From a checkpoint of a small contrastive image-text model.
Model: encoder arch mlp_mixer, encoder norm layernorm, encoder patch size [8, 8], encoder width 384, text encoder width 192, text encoder layers 6, text encoder norm layernorm.
Data: trained on cartoon faces, 50862 training examples, 13.6 epochs.
Rows from block 2 of the text encoder, named by matrix and row number. Rows with one number belong to one neuron. Each number is 500 + 40 x the weight over its row's rms, rounded and kept within 0 to 999. All counts start at 0. Numbers have three digits each. After the name is the row's rms in percent of the matrix's.
# fc1: MLP up (text_encoder.blocks.2.mlp.fc1.weight, 768x192), inputs 0-191
# fc2: MLP down (text_encoder.blocks.2.mlp.fc2.weight, 192x768, transposed), outputs 0-191
fc1.535 101:491438460550491551512416491480496494532516507496473546506520525476492510559521490507488499559554498515583547482545479525501523459474432513507459490452496477568575455520467511545478548461585482513441478545480532474527560562568484538524472487462497521504520512544477494470498572557537464482496543521503447532459455521462490500508519600449552418515463558509472493533401456530461458506477527505532571493609457521528521539440570552471519561566440455522486452552471489509446553452449466481574445517511470559494535541487521460537491474511587463513522461483518421442564471507468477552
fc2.535 097:472475473542613484505597484451533509450555495474487458535450518527469528555526489482494544523515484507522493471501487513498575546564476523508456522563470508528570463478491499483481365492439558440491443474586472528504438525486405442519511526449515451469520506544621561578454507552471482539461495534493460476480484502516512453549516507408495551456486512470535436489598529505501474500527555481549473509489470483529495519520504528489511524446556502508465571488542513489519553497494596465494476537468430546416487489518532503490512410503472518511548505551494570492491454478464502506
fc1.536 101:503593492451419472555554451515545432520485469510518470472502508475538469531456547466414536540467483494494478426463477548455517481489544493491496554484474501451506419544454493517535520474458538469550502499570437538495529396572404457501492548479540500507548495534483496461536500486478513454486471476540467566496484459516523425460491427474491451510451524532529476481538490550497472479516488469415566497532487510519468512442496478554482424447509543528518487384507588546521512505544526592505502532419496471493545519519556505571422426476526500491479426466520471535538474506484501449
fc2.536 102:517451517429470498446471474432490528492523433506477493483465473483485503516498467595648577443498542515575516452483498464499519565498460455536477503492538458483471568441536552535530481456549480535503496537504487458478511562517509537531473481467505534608533509470462514455486483546460539466480534510520508439605494445531432474539490537466481499509536547526531480500517525402424579535571561531507574445465439505517545491438442492484546518518548450451540458482531450556582472492426481493500559503512505456533468524504521517453509489522484471464557480534538478509502510561482475480
fc1.537 104:497563423489495524516467529518555501504483515526521422559498499488554484532546543491476524515516576535440460514445559508512439428523490464521475542472552478521505524469505513502472537485525487552460488461481441513512448565467497506482519486559515466500509517538528485526466527507550523451478424577515505523545475424513532526518583485449457551478456588498509488451538506494466488552539493439529527501521534593516574568506521496511432583422430500533557507486521528530483516482504501485532432540519498496485536456543433549448414535560500531511596550465535530553415609474431492488
fc2.537 103:513454507559518401552504476499522465478510552479484531540424556504501539483454477512506503539519471512567528540529427534502573504530471534489503469473473480577448465516520538485500464524531550530530499451544579506426549475505511515521559491469541441577492536487548547449556474521418521511480548508489569494503561516462582516561443539444581536568467442495556523475423548476514481492495478522471524454497501471486478456484505528529536469509541515565449563575437533499576536545495497525484483529432452498497504564431566480492479446450509443541393522492516433508535454534513505527
fc1.538 109:505471474503486560510560462573498441517492541461504555490538453422522448506588462456460532460463507503469517540472549496505510518501523503518502440423450462509550476546517493543491514529465514511565552542511460463453483461520473527504498485450527417544466511423494456444464464469524376478469458483539556549586576519441473512489495508437511410478477449466413500543461450494477448542517467522489557582502476492563497482467484548407527475490457504553473549468472517547558435489481478526483483494479501564555505481450556485544512582559484539480468520514503504487460464418526461478
fc2.538 108:552541482524521511589482545571517474494509514525475633533499561505522446440462565561521458507478453508497497495521484415474532496467506529542509502576580565523494525473462501466521573533481517511539492560505457462517508424560444467464432515506509485542463478499487597509450497514483535497466550517552404543488495511606471511558545480507430512511567508542507468461512481604499536537502524478494403458476544535516480535564585521522492468425554531477472456553480457524478548510513433520470518532529513464513453483480462493527527430511518484526472439512533506543494448459526507502
fc1.539 094:478472555473421495446470465549460569494460566498531542512548435549552452482502522589442459491469492496518535481470456494528492529499468459462468534521506511458471492497445518444612545521438580544531453428530549504534475517473472505496482467543476461533452487531419473503503479548460507500482561521518544527499557459532442506460429429473438435528511456535538493579507433572459434495494556557444503551453502558495488476466518494527505472500571471539516459447518568521489474489540499487447526453540585429485533497454497460467514483497477446505466496536615474551538494521519482492
fc2.539 095:486534521450517487540500484560500455580480455507515463517444434563440503516491456473552465544542520552534496534530557449477531521456443481524518483544537461496521518503449417520519503486565449444479458401416471506457512507487434504596512493424530532455548443446497530502536519430493490484479518425514490481544468497519482475510537534486526511510364474511502441463518522506465464487498537520557464588478529523469509567523519518530488466440500489522481498453528445435507562502504590546445508470514453520437492471553522556475497517484496502493507483501371477505560420463540467548
fc1.540 088:487562539439503506519517634486528482499489512494575534486408525480451512470493460559497454522512429518518510553511475449502516486481510544459546504543558460468490495481466495507553457451495453422477604476490490520557568470515498490511525472493470524469517513540574500571465512478456513534522471487465498486431510522433514508478517551509522515481484435435504448506493497521485594442544475414479395529456481524481506468490523552508497469490546497504497586493474465545560478526511524410474510524489470555487565481512545450473564514376569471515468525547419429492452519478499536453
fc2.540 089:535463536503463554573542439577542562455491492534522514512489494503384489543474448445552469514534530564507450517508472459477528450555524429469590505480475490443562584433539539471469443549535510453488516533510583503530518520559587441440462532494559523539496488536521503453494455476478459509555477438462537500526525468526509573567501451463527478495510446472489504505471455486527506450439476583584453521592492519540531446498558441483524423486518536522486519499461542476503505510542452541576477501496490538519548454510536469505506505508494526514485508441461543416480494502526444500
fc1.541 094:467469574463454484570498538485444552496505428469416494581498492529546536474495475480454475498510497505571504542492477544530562508479515507512451471526475476456491517488534565404469495465392547487468461501518520513502470469549488501527478542533493503521515537462560461516548516432481503543444460525503498479455536511473465511441523570512499424548486458457521485538425488485517522596534482536544550453442549496483453491511559595532453502448414469538548506541448462593514494466421503495474511497473518511489525511559494481432544543579439531481521438470477498433463463454525419542
fc2.541 100:515488410459565464484489531495496475556487559539516527464474603506561499475545471484451515509572449509455488502544533468552521467558439486493533491528578564521519520523509472453486469575559434584525506537459497503524455495440509502503470466577491466492516502488528512460492483497634491480467484461471479483518446494542499476474480521540434564482548541435489444515482461552395432477454489446576487558507480467452554527489528473542531488499521527476518523522519502499504425491523471510502530509504581504569453568457520493606491512569480542458520510544457574556535514526520545538
fc1.542 092:446544472535530488467497507455471499525534483443524521488444554469510523527460481436447556539539455579499499481535421570500552458544497534485565507457479464504501575520550465542489406519524483411461500475500464472460453459589483489478509535548478486459522436512504447467448391529486477507496563467524440545548477494445502505493403483468571521419433440474460510517533528487485493535565481513542460523529536469528529486490565480543606477512497574487485460471578455441528421554525479466509521523516571468470527553480511465575515488492515501503541462480544460483542453486496491501
fc2.542 098:571491485440528552502485424458418471418494518518496480460532498509416480455536565501541464548492518455453511522517508506532499489540445560477523498463411528516472464481474480476443580500523535500544477482544505514511509486556474532539433484564400532415496564426516478541467541548439483437519477558473526505415506534490512559525515492500543441489425572463506519405413533496439460494504476492452448496543508513497482453418555495525477573533487449450472509565520512456523512593473502505439523482489460442496455445517492511470470489518463471544525491469475521442493510544530465517
fc1.543 109:455556493522523501515514563458484539540569444535501460510473546488457545466513469496468409519564543578496491567492489506537507487504514534543486575470465554546493473465488542464554466553493406490538576533538517480507492583489549507516428518446495544470472486483425563544496522496449505521564491582510484475472531500533433547520529455522534511473488555491551509488560484519490513503473484523522439488480480538478508511532495500474501561511468566470457460577525468510523539399431503498441547510501436473468487538454472408536426427475424466489480511440558466552570460517498535591
fc2.543 099:460449460516604515495475508478490491395556467486483522560510489513585537540505466466536515449428448479503469470550556487560433551526556520529435485568497469453515557457464496462435450547536472516467497469544497493488517562523476534557499552506550478526516470499431513502487481424553497463436520559507485563561489530554456486546528493494494494483493476541513499549450527578519532509504541546496428522506511561534438510455487543474476472512545491476506467496553506467485420577555538485534480582521460519464450463492578494471467492455455464512484526484464480554436577549414475427
fc1.544 100:521530491523480510504470587541508497465519498452468497479498481542427508474540493510498579569546532477535523422477553530423549486544500529474598550493531444589523506510519542462518558473477587458517504467498459423454504522468498501493446463535466521519495478520564507514475489454578453517632464463545504479438550471500520532487463476541556448516553523504582438557597562551542485466519516529514560523521528479510573478560479506486492488580483557494520449443545493531442489447460516483487476467516505492487470498530418462497475583486494535525490514465433471543489514539427520483
fc2.544 097:453484534488484462461448428482481474475428477481460474498428540502514507500463431492481503500450433469513500491572489477531502411548542508530342476461543586480412433507504442502455508482553506557473503508449530496423505490482450511466489447491475493534494544563526485523565496484530450503470531594482442464538520476482464489505445514508485519449488535465490503437492553450491525488441517450507416511492514530552487466487539514501456472449519514497571508462463541439543533537448454514526411501442480483524486575517508474518492377451484476571437469495469493447505465472551491495
fc1.545 117:456475495535515538546510514544541469475536490509481523498525545440548438433488530497513547484580454527486569457486546569469479522521413542404445546469437470506457521522536449522473502486493537498412501503432557449583408529489518571504488479506430501469547457554521475518437517466530431500515506568454513462479475470541552564514494487542484506427544519452562556488474541538539460539514491475434470547465484535536515527466558459499546493553500498537479460538505485552571533488558500498499515515540489510452547528504550559535495523583470452550497577513477585531506468554502553457
fc2.545 107:468516472501440415468520494438479420536503557513563498514482541513538511413464476491497503587484533548515522527554504512439535544474467478480503484506499441570475476428521540477502465483481553480495544485488522504584524471411471537496522492528469463469509466498533485499492473406479437464462561564449527516434534448491505483548582487568454513407459510532531500569551517426473497444459459520424470467497515507476534573499540487478495498557493444443489513541469492427486547513492547449483560563486533464510496507497601517462577484515458548519424591466498545502522550501482479512
fc1.546 088:461543544487462419484494469506454460479491481532505546481486594461438519471497557474482516500480563523429508489471468410515471461484414505503491530519448481502593488576464554547486478534468475443474486496513428503575530461446480521533494520468478516502446479555500441469562557472470543513468500553508485446536447445474561509487527490412558492477476483583506550577502433483558502507494484529493495475491450447494479521378516520501422567502466534426565527458472503457529470527477514479506495470503561441536512435526538558463439510553518502452428468577509503548510455475483494475
fc2.546 097:501528528482482485507527506507461527519462464552468469458560422526499485433512428471479434486485466449486459542512536451545561543515549522544485491487529487459449555524577518487611493437519528458587564443512498537468495433491541510489503470486597558532468518410476455478568484496443453528525573503488481488571494490483545542528425437485522510478451471479487476491462575466549541512634560513459518431483553507455466548522445512440438494470512450487504482542513502488523498475531502499524468467469512493466519555535497436528528535481546546511447480495505447421477533526544435528
fc1.547 117:563435545483580533447496555491537536526464503522473458556458445468456520600424527506449416461492519480484537463475529473522498593565469560490522547530490512599508461474503499591559437471471489475420505483516492472494508440519415431504477461552537535515460529529448504434540524500485538566549485498455515470528502513519481492532473499495504435495457406519478540427511451486511465567527507506593486565462505521512490537495533512495447423539489458506516490505501480552580531438500487527484569497504473500501466500545535537547545557511439559472437543521506492475541501532521550454
fc2.547 123:473478463548461516417515471465452535497482524539531402488485475440461548513406432584541454498447566523523518501554582508515463518527537501438510480512460503503431530513515500494502490390479542546485528505550569458541481466534509459522503468418486536502549528471546465509534489486486579502495498528561418554546522566459574486474501485517451487534434493539486464498584496512580535549514429503487539494463496482497524449513462498427517475566472547559467501471532499607523477514492503520530462507444560485494418482547575538486460518500544473514525491467502518484402494540509499516
fc1.548 099:563578499531449457480477499493525473511405507472539401459572523528489550479477450522494532570546522438445484472525547435511556424530512534485546455545465492494512496504486461423482557558545548560508496442601475443475483507492501532503486507509518537473459537510505529512508418488498582575535462558483461432534481520497520508487450464480537491566480518534514439496478415419447526519544453457543530542494438481529505485504531490516498515473490517456470544573459581480534511501569431590512584496451523526563467482502526461492487450469497512520477515531469574509548474481514520447
fc2.548 095:468503522492575517419490485515483560515543514587460531501475537532554550513519514491452454516485505455524461526489480537478453506462483440509450530456557507428535575539446545603528462454490448508478440496491518447428487482541509512513479521441443543477521469464478494512493460447517525592494455458502468463492466515444470405419547396508554511490528480497590547490419557509467488540523538480453548513553532564453511491500420429533482481508511492430545433449518444513504519506501510417566456519528505471449485533522494487486493546493526447486501473514439506497458443495457426482
fc1.549 094:447475507574466527568508498486603500503494474506508504557544515454514477568492481490525457552480486604547524512448550445455491525457489434499433540463560482484489474482527524524470472558448558455442500434474501525467547511501551545473529489460462475545572564483540492516462502513495484460516498491489476554500568433443510500580478454497480563425469479543476519502501529547530521571539496458484486579491411549509527458548501468496493404469512470466554514437502561575484466516446547516431545496425514569473511461476451453522456538450563528537516504450521525465438530470529530536
fc2.549 095:506540501441425561517511468494430482568494536436478428376436539455453452506542495483470553469514475466478547565508433584516480449457442539489545440526436453558458520503514427464505510446553437513426555489488565446517529522485504416469482476575557471448451469510528541440486485518417486544459474446545498519506496526465563476514484497492525477496510576453487424506455539534448495423471458509509470483511555505490529495472526517494516479501533472421496492517474463431482468455538435491501497501553534538463510535538489490450508437467492442465513593486499511504524500477465497499
fc1.550 094:514495581469386452525527486486471477561494543510518536450448516469540566570492449484537509502506483466540536561510466579485500510534517455445573417518506490533519491469582507510496471528442505578555468500572556473507500552522404523500476491530472539583536549562415468426489512491490561471514599499492447464510522494473504450495516541562450515478513502546513543440529518456518534456466521445543453522502497520523518505499501490513507493549520496506500404502479527580468571535494494463454565533395499518481492512490449513488520467514474506529530552442414529512417485537462457505
fc2.550 098:512548499454485499529464530478556466465485538488502549467488457591542549477501588540531509518573483566431502511470494497502456547484538569483466434452478547526504482537507428483548555528517480443471500495474488522539516524543529472504517543503486566468490509512486498527538490464623563541493452566473497504508557459518508507542506539581573485603480514532545505495580475496455461493477458492410458560477564474489497554455530510516542437514536479482555480438485467433438462504463476505507518458573534558511489512526548455466563427512510513478482530482531464469611567482445520446
fc1.551 103:483495520557485516481491523525507528502466489501566533515478548483466562487478470522560560448483535508525538457403486568411542462546520539495417509444560512550512489420548492470409461511522480480471470542485456500488544445492578507535501523455473495556516511475451449559514495449472528558504483481463426492506442533472434560475481503564428473549455541489541545440552422462445552501462529550519470496516545515532508478451461571557467510533470535469573553443449479460480462529530562526545519498478513494461429523521516507481489507562435492485491574503521558501548578480472422461
fc2.551 096:563468486521456511484531444502440522503478507425480550478493514557533546498526518429450472471494512555492542523576430464453449535533476582604485567453468515478470526506553533522537507538528524475536462481575530507577471520523481483452481460501520547491480527543435468498479476503570510451569446537442489466441504448560523437510448539477502548515514448438522515562490459552582477525466455513478437504520453569525521511506463464482568450502427545497464415510577470511476476469456477475528518452515563478456486466541513508526451458478571475497470463543541424551477476433460517471
fc1.552 092:519509497491527536591503536516473527500461478458452552530555458535398455498510495464485477475507517532532440455486531475457457481491442487463520526507531464480458536556440441485550469484378542490480548529478528549483464497413530493485411519585514500498455478496549507492494464475511442544441491520442574495456575533470448585472574479566490519567540481567555541414554478495462457550564512461433586537546544472454501503516497465546453451473467480460565475559477493484515511481484464463507525528526497552540457544493485503565486464533498482548480468480550473436482530519552506508
fc2.552 090:517596444458530536505494529464521555482517498540527475469511508482546561450512508420469564435459448437450581561521503459493551458477498537544461437460455557452587477455523474451448491581507485449520491487483506516495466550478510530488549464517509508499564484515463481480538542544546539470521494541541495459491511512434520498504547455501423463478510566502434493507458452499479571498517574496577503484515518476526443498481452495508503471471517473555390556506447491558472520540543522576525566447459545598459545489511541510560555546495496490489573537486461528468504523490424521564
fc1.553 100:470567564485532537491488552477473497574459501495537546486507491580576479460532538434485446466515504507584523496545493472415463509469597499500515542501598509484452505520482468494535544499504489598508545539488451483483511482457506492477543523505519461444490550540507599525490492495558541555500491401503455498503548469477485399488518463480563456518445406419458507499469522502480520532497500519496544501526465490512506460479499529539530532432485475469449525516503417541484494518502480528550524511467481574557593461437443493577477462542470510509426507469445543470597521491516498551
fc2.553 105:498472535500457473531505546512540438451566511520442428538474525527554551463540482509480477528486516470490520426515533456522499482559435485577485435571465484531498498530466582543483473504522485450554519562485513450550520442551460471489407400473477450574482483443498454535547465512469469526475527542494601444434466486486528610554471540523489537480549462421467514524510516521502523526522536451539476475571539499508502495407515500521416511568500510577513487445580451473538510512522523484468496496517519522495481509490501448546483493560536541500543554536427482477467519464485423486
fc1.554 112:491512479570485463566510532483497472513513518494494450480502487445500526452478548481489563503499468589504498571471593502533487518465478544517541512401527572476499460578500476521505466474489546501487490505460446509549469530480547446485479424493512475491558500383517385502465521496543493513442536526435527471513456460457466508498575442512487478454551480478478489535525480442472508527523506552510444463547499432516550489548533468450537492454540518485476504469503500506488551457461514445513524494534456524442533452527474575507476520503500583614559628510578570527517522441537473479
fc2.554 109:456563500588449480481500566551530473473431522587530518464503553486464449402515541508537467557460509494486492511476457455485510484480468564453512579484448534542498490449513494513540540452512530524492513523491479525504470519474515529534548556524550503478470416526445413519444640475482457506496518515499514550482536476537547438502514447451479452517458539523451470590539508477566528491452478552511541465523545483450525451572499501475456497429503510400440502550485428451499467467453525486508507477433538500507573520494419527547518491486453451555439560513459529496519505498507519521
fc1.555 098:485453509486610460453450509535492487474490485525505524481496437463484517512442528482466567456556493475548523513515582448479493571596434455453539429494485455503470431541463502506501486560439536587429500495470504424472500462484503513430500552558516521481484475520441566633464465425517475447526482498484460504515523534568489418505448478528489506479574478513442479466505487478468467508506508419556449466468465506408474488474392510489400495434566554482532514528462490481491512482497509550484501508491522536527493502470528546527452519463454488474529492480501492539512492511500572493
fc2.555 089:529519431538445469473489439509562569471468488535479552454563501552485486518481512461541518561530549536488540461470507589428417444515531482490504516523594562450521476478479508545544545507524485523523453445500536515535488492497480517483461516485418557515480465427420511520517570515531529504445489555501506425557508467488539569479432460529545444535524494617540499520514544430517535491496539507524498480449532534501455452537486480499533493541531472515548538437565521582503570499460538511538490506448517492466437506548539474486548563579514494534491574518457551564559534521478533486
fc1.556 098:542492438547501565498448512497423482491565467474445576496464445479480459512501498458514560468453483544556473468541494510556471551475549523474582432496456560611500469467494498463489559501598538510476532499423495468496504461504465512490493610462571508536593483475547495510491444483475490548509519479488577453513529460485487456502424509505489538546465495477522469493498389509465480487454456534443442444485405463498504503475479503506467503534517454509555464487538482456530507492496508504466461481492360470535493489551547483493502503445429411487490480469501434514487498484485548471
fc2.556 101:409497536436510451424563532532461489539528490474568373511483492483502564491520460496484471478564496514447534468466571484467448500466487477559468509559498463505509514496488468515453479547420420446535472473476522581543543523525528552507485419459485493484446518477441497422513429512459527526449434523536442504505505513554513493437484522501525534545506538494527533534536458517465603587529385499501461490563543527515453511485528474479474487475437551493481462414561471488496477517516508468488463492528508533518457452459494436484449527521503544588473489522519535530422522456516497505
fc1.557 100:495578504508455499524555504508497469517543493496495480494511552570533545483512490536538453475440494512441508532458520521466529425480512526411514570556509507444481529531491474484469488520487508539459483482601461479525548546459470542566485448534432486534499463508446532544500477506533493545466488456528516458513501479476573555488494487479508488529544517484477536506444453496508577461483531409433580459528500483477437534447526511499546477413478484533525530617492521498554469427443501465508515593483493466530511544527544466465444529491566595528430478608429562488439491483439524513
fc2.557 091:470502546491519468413461488445533539503479526497533486536486476449485480410525534472401512457505451484478516501509512516499461484465515446546565461474502438467493504530425582537427481549503522480557500546370486484501441563461481461494482435519522419399485547547522553482485522552524511569538513552489488495472501476541421475547498462564555483504533481471494438532523473480485531492568428468476495529477480506529515432452446463461480482524506443456473475534535522470507506465545472442512488487447586574528538547545516520484482533529499523483488414499474483510559491455565397492
fc1.558 096:505476528451473500568489553512514575549432520564511504492534490505532437520430516478484432415507530442507552499453554462497487535453462530569539398510513458433509503525592507490500460490531573531462426578530489545500464450491499502531482527517495458555463479481470500436491537445449604505516511540564483507481497516496576454450486537513478514589470405534522510507463549481505438516484449474483521501470522484464444526482543467524481506499502515451569475515422536519424460468511519499454534540486469487480463429484545381460516506479523515549516467476533527408454534502478511522
fc2.558 104:523468458482517509434529454465464417584519551504427541565468492417509460540568498528477475490505444499489559558587496485553543530475564513484588528505479484474513464538439494451552558527488451509448459528558511477492596492477468520511486462454543483495549513566438527450523481525567492587453495451404470521542512509543459532474480421491493510474534546526500444553452478510495437486554489494494552539544501463494534482477478506497457485503565499514433473507485481420451458577502505450474470524512503546535530489541514507452541441480590511462473507436477462475467506510439475428
fc1.559 093:514481598517480525536523522513493504542519467486418493520558480464466541543525456569456519569456498456526522574504620494523478510487490552491458463542488503463507525497454552582517373519531553469457564460496470573527516506493487500541472503487493525571514493452482450460445552441474528495542504445494520492520492510436535488474581495496470564482483527460489554505461562504522506518479474454551554520448492445545457467406493493539524554527396494477535467506467486545515493507457513461471460501564462426451443454458509492477547510451524478417481556513500560528496410517525494557
fc2.559 091:520539441498447513509478499502502524492479520468576474512502499546434467515443547497519494482520461500480511491526472508500466543546458433482578529505538494480441524505491522514439473483459417522509476561522516452384485504441427513443484481464583406492534475493483494455570493460525518497483537507523491442574566555543419479478513499511470441511482417538561469566537420505502543533516450507528438518429560511556496481565474513456471524451508501586542495475516538462393423471512542510501452510460493472478554451588515480561498454470535480511546440460529489432463505509486461518
fc1.560 099:490476479476520541526396501472427529540432537446471530450554506514524471442479533562530556524584441499558490543501480544515517453474482536524539528421539493548537583478535532486513544554528477517502513457523540450428544519497454500477575551520455557514498508455550483564579517564486442512507490552485577553501431501478463559476506475482562433439485486497481419454574541486509496446579487512530611503495541479459517484544522502561548511479481462505531475522530458556489474525530478476522508488458521509501496477458442433506530521441517523508388497533475543443535460501488468512
fc2.560 096:490445530473524511569477479584536490486503511625476466497502474541489596500521442465488512480475423485425549515545508475533536475541550501520534466466515464535503463523408504590495519480514494552531524475469452435509528512533510509452433495463457436482507466474491557535562498476508489441422536580510493572469553495556510510546485463507511510456542478491548543497513548518514516562413602445500466465444507443511511534575521588528499494556521487559539465497591468534459493483468506456491458534431536546504515465507501511561496488521448466526539432464454565486477554503456492509
fc1.561 094:523467550499501470579492492498463494491481571563471469618402462506455465501508555462579505448584509559405499493504459475478462520523475535480554444458562543518440525526506478427555507586476527501496552433575450498437506517548528530515498487529520539540485507486482505564509532509556515514492468425520515547475442518533508514600475493454450488484517536545419516500460525466467452473544524548490576409497443520561534530485458485535488549448534526557486506460456484525478481478491520496489490501511527498499515493552446390515507541521486545561474484547480483560487478433465472518
fc2.561 090:545492535495517501418533529454538511472560481531536522466512614543565469489495538518477500533554526460555572529597487565490490478470600504499459514535491509553578481481484491551485520522552472536527469531525560456603542550468450473517495554519499546544484462558552434431552515522475538443515548548484527462549503481404463499502507545527522568546495516527520454513490514502508525533436502493501507512487466469469536537573538490467517487488503448494461529428519507509540508590481457434570506557511472535534478452515591617442541481471485506494483473505525484472494450492548520556
fc1.562 085:466505510426557515472440464581531427465550487530516483494482562454480412513478585480490480558496462450496541520532534471481542524459482504550469464500476485529618467517520475498532515563412494549466529571557498454453544496483498450529506422475478472500433520515495475464543474544518438512559593543505490454501541526519464515444493467513529498536497410475587513535512564504425493529540482529468525442571441558562511500468537544515508523495454461508463506558487526516521512496519543464556475507544454488524500539515509504516450529507437493524629495450470587517516461452495489543
fc2.562 085:448559440579441441466577515483477531542499464474449461435543448514489494453505475475511557507573550481512483505448484469520450550498492480388502489484449459536483530484499433515591448460591614467496506448496507511497486482494442521512466486493532514524531477458493513494476494437493481502502466501544484542447465527504524493528526535497526440448485567508501467463480423504481476474379464484528466435534521447553478517550493567457551470516509507470525469507465508552488501558467444550503575500476484482543541549470407471454567473526430440512494459466508435537550450512533476444
fc1.563 105:483536504531452460582590496526549517493514513531592482520447487562468458539476505400680489535490523564489540526506508469502536481508431490473537509517414464513531512503569480491545529504500470572515415508434480474466490470491454478431484555485565447569499491492511505417497484508503526444523538521435537508524456532545524514487471469472426445491489516516513521456471465463543572567622489557503551546514502509530509502464487502476501507494468600510487512473492518468471472536495478515571554534489509462485536510529514461525485533547489448458556473490564509524477517480451482456
fc2.563 104:531460518468526545572509561513503480556534573470499497460546539508496529517443511447474538454536555551456448509509436488515508552454462445475508495494426523495469452537446496454435479525471373488449440536505594464465516461519465482488507493479530507544492520444561484462542525581505521468513496509533521519527496547506513493500531517549489494524523473479517489439547440552526478495526466517466536511501496469492490489493526580586506531505506483458458508494506595516466423515438540487496544490434509412514489563547556494452485461596574479486527555400548466565504492417450533570
fc1.564 099:538526499440554469492458479500546425569490502490525551492527517537501492505512502494549471489529574450460481558482497494476511415423468463540464556489491531497490461519417523570556559500498509546473475573476512471492521481497531535470528555645480552517505488560466408569526504540462504489470414534445482527484478496519543565492471515515505483552510527479509447509553421462513493399481462529473488445536504512534519511439535467521483418497428485479506417519468553486472516454543485493482504538484508525582499528533506524519481469514579518476523536465516517454437480490458438631
fc2.564 097:505443529491474543533555500347544561520486563531484507531550507530502497483518536572476441464518482537483485488500401514561459545518520492487513520467488487489479543510541520527480454514507520592501496463527523511435436531507487553486587505488498492540462583556491542456517506506514522448479541466598538480501526459416509519435504506456523562496491511505515533432473541460529535573531550450453589502485491430544544598538507445449511514528507506524383583545443446578503538525533499528522470494560528496472529489448476455520512526495488478522482507505513455441481538517539482512
fc1.565 104:506489503512526468524507455547445496512458486586441373584533511564494424414500418444524502509546518508574508548516532555474493462521514524562466578500528445449420436506523477493470476489555481478495490559465531436541493574469548510449501502467482518480450497496479519551493537532409501473551522507563500466492548499521455578463445498456553531484489501534492543531496446461472474470524551435459479482537433541451573472495554483490481490481556483553467437501473485533553431476520528543429488455460556444514521528529471585482532492517535465486505471535482478522477494515471546570
fc2.565 110:526515494486496471448458502505464521495528518558528514537523471512597490485521508539529572508581454542488530473489512529461550469562454559526507485518567476518545529470523478599532463500539580523398465510512548469462524516454505482444552483553459469530490488554558497533514429477481509436502520428484587554464475482536446414523549518557470560503531532523552493516477444509580548452502586500521527572495465459562522507518443491511535412549530460474540496461571469483477570460522517443527519455543445473513548543427492461491463486489494515503482479528481418500510525525451516415
fc1.566 133:519494453554409482451493417460491583549501504594441509522614554515520468500503513460536501524518519437513464447530491434551520461537490459499452438509449552489512454551521504504512563538474517479447517505481455508527589576487568466546521530516483484466478413492489524443454543555444462511427508463540469489471458514539503576476529488479449523498513455463475471492504465488500489450504549502534524516557393522504494515514468519484448573473531495547465474489517407474514539466473488470516456495465483477455474569537552557563559470483534465503586433482533451502490443542475472452
fc2.566 139:538505479503484511481511504486473547557527507554486506489524519503527478491574510552552573475587499525497388480547455434495496540490464580453441545502521564424568524542523459484461454521551532532539577479527423485470495504533458418553541496570471486449473467511486525472525539512409563500444563492502537528504423552527473504534539521573551468417441475457478529493472444487529498484495510523565472486545493531490508479452415486437523441493529475468477495506503482482552515453515544546460518510506572499501553571551491424563496485536467498506527472430518480533496424472477565459
fc1.567 101:554460485506533501474574483490539489462513528469527567522462539490495587620500504519440571538508473456531545443537498499535473508507575559496553518534419481476505446394481440480526491519546432495555562543524550486542468508526503558533491535513448528446450503529484458455467541507493454515521420467445506499511472560497492543513504401469484492521501440566418481496428487464442459521444489530526550551455478531472580444502529487557500546440516480495507453457471498559488516493437496483513443557491498585481501510442487532488445533587476511489431485501448503511458543512527509522
fc2.567 097:512563532506515535472465573497509617550481543511552459438475602560506413490474564462482467431424464488457440529512514517512478500478525501555474548478578500514498557535571497462509610379511501496478505465543501560451522492513539512489509504463496477552504502486533462451572487489532489458515566450476547506505498484548580547527478518501468493567581644431479479511527483494564480525487544497495447528510488520473514537491516516500507486549513524537456531576491496480535522511498467523451463545467556551467534436522518518488486493538526529515531558524490536492537537548527551545
fc1.568 101:459569465524472499509501530525481505477521514542472566534452509503533523433498535462533488544443420566528563455484451515549478501483517510505532505463492566474505547491481558488543504523437511486533421511531558470453528508507495441552540553461503526566438520485442473485490486396559508567435528521485562434459451588521499470440420521496544486528559508484557493516520487491484606490522547497500513494544433480576563492489536560557493557497438487514466496464436510484449473419529554488514509492442457517563449518465507422486452461443489480502551466446532503463567547490453479539
fc2.568 100:469447526509479523439511451490542477497526468537583497476542407528466527549482503519549490554553558529496484523498543511555424544458538525514481502533505577576488501443461502519520500546547484495488587406517471549496518443491537598483465446465463474449542483590589502535569555545486526495582474473506391443511509492466499503479538482514573436467494469488513563569540487549488472512545533529442541527479517508518458529501492477512558473583534520455451460523509500498440458497553515481480499540533575528512509507451494516488491538541539495553498493513470534520481473520555504625
fc1.569 088:521577526596515525560513474480497469510469466552496512541493446504510478469485558498521573437508492510467565454516540436528506519475403527510522512473520503555469536478484543429440533503505467529538535446530471534574510465570551489481429524451467497534509536476526485489531474493531507496450445519440450524429553525470463564527508456536448466480451536545519478473523501490544503391454448470507519473530546509497540550484485449548408453551430529516554497569478561493410560458488562466473566562479502548536437439477501482489487485473548536496444486455521519540509523488454450583
fc2.569 101:464515472504558522491541551446510504379509554490509493507504492427534481487555563431461449506535482490528520493456455548522484543478587504557500542490481486468500439456510467505421496511520535515459490438525541390507526551490497543546512535539525523526507520556432488526504474533529496447594539434559560520551490455491560475492465590486538542533503469506501440508430509515465536565517543537523476497464519482479479580492530628419524515485476511409441432521501477501510484505508550472515482524494460508489483474535428375497506542510538476511515494484447531462519466524462543531
fc1.570 103:528478467554470466554501494558544464544476555506446489484520494523506541490481515517619449467550513506494551496552523479581556505428508523489487519544531537527554582518507448472585466539510540506552539459489412476517521546504464509485523548528516477527507456494515529503516546400492530502449503463497506557530446518515523472521463458493483512430483476534500512511439478438520384366513487451502513502481493480570481527491439536505485551489489462480488470480469532485594524516513481562480536468494532471388520550465488510467474568449453483482535584424556484519540547473538571514
fc2.570 096:475515502510457468477460446519466473471534466507451487498487481515439530534476548465477506573442512485496464456545490498443505489510511534545470426457544400498573465460422456480473492533432535482406559453518496481392565426495470412498480498489477517520590550483463555525449538565477510542465474464451512459447571520464507443530559476457570532560501443535464454540531485503499441608548548484549478457443475570485537512516478464458518513487568509494534489469493510448460407504460505561525517471555497469491461502505472463536453503556492513529491548520450478534474511485537497476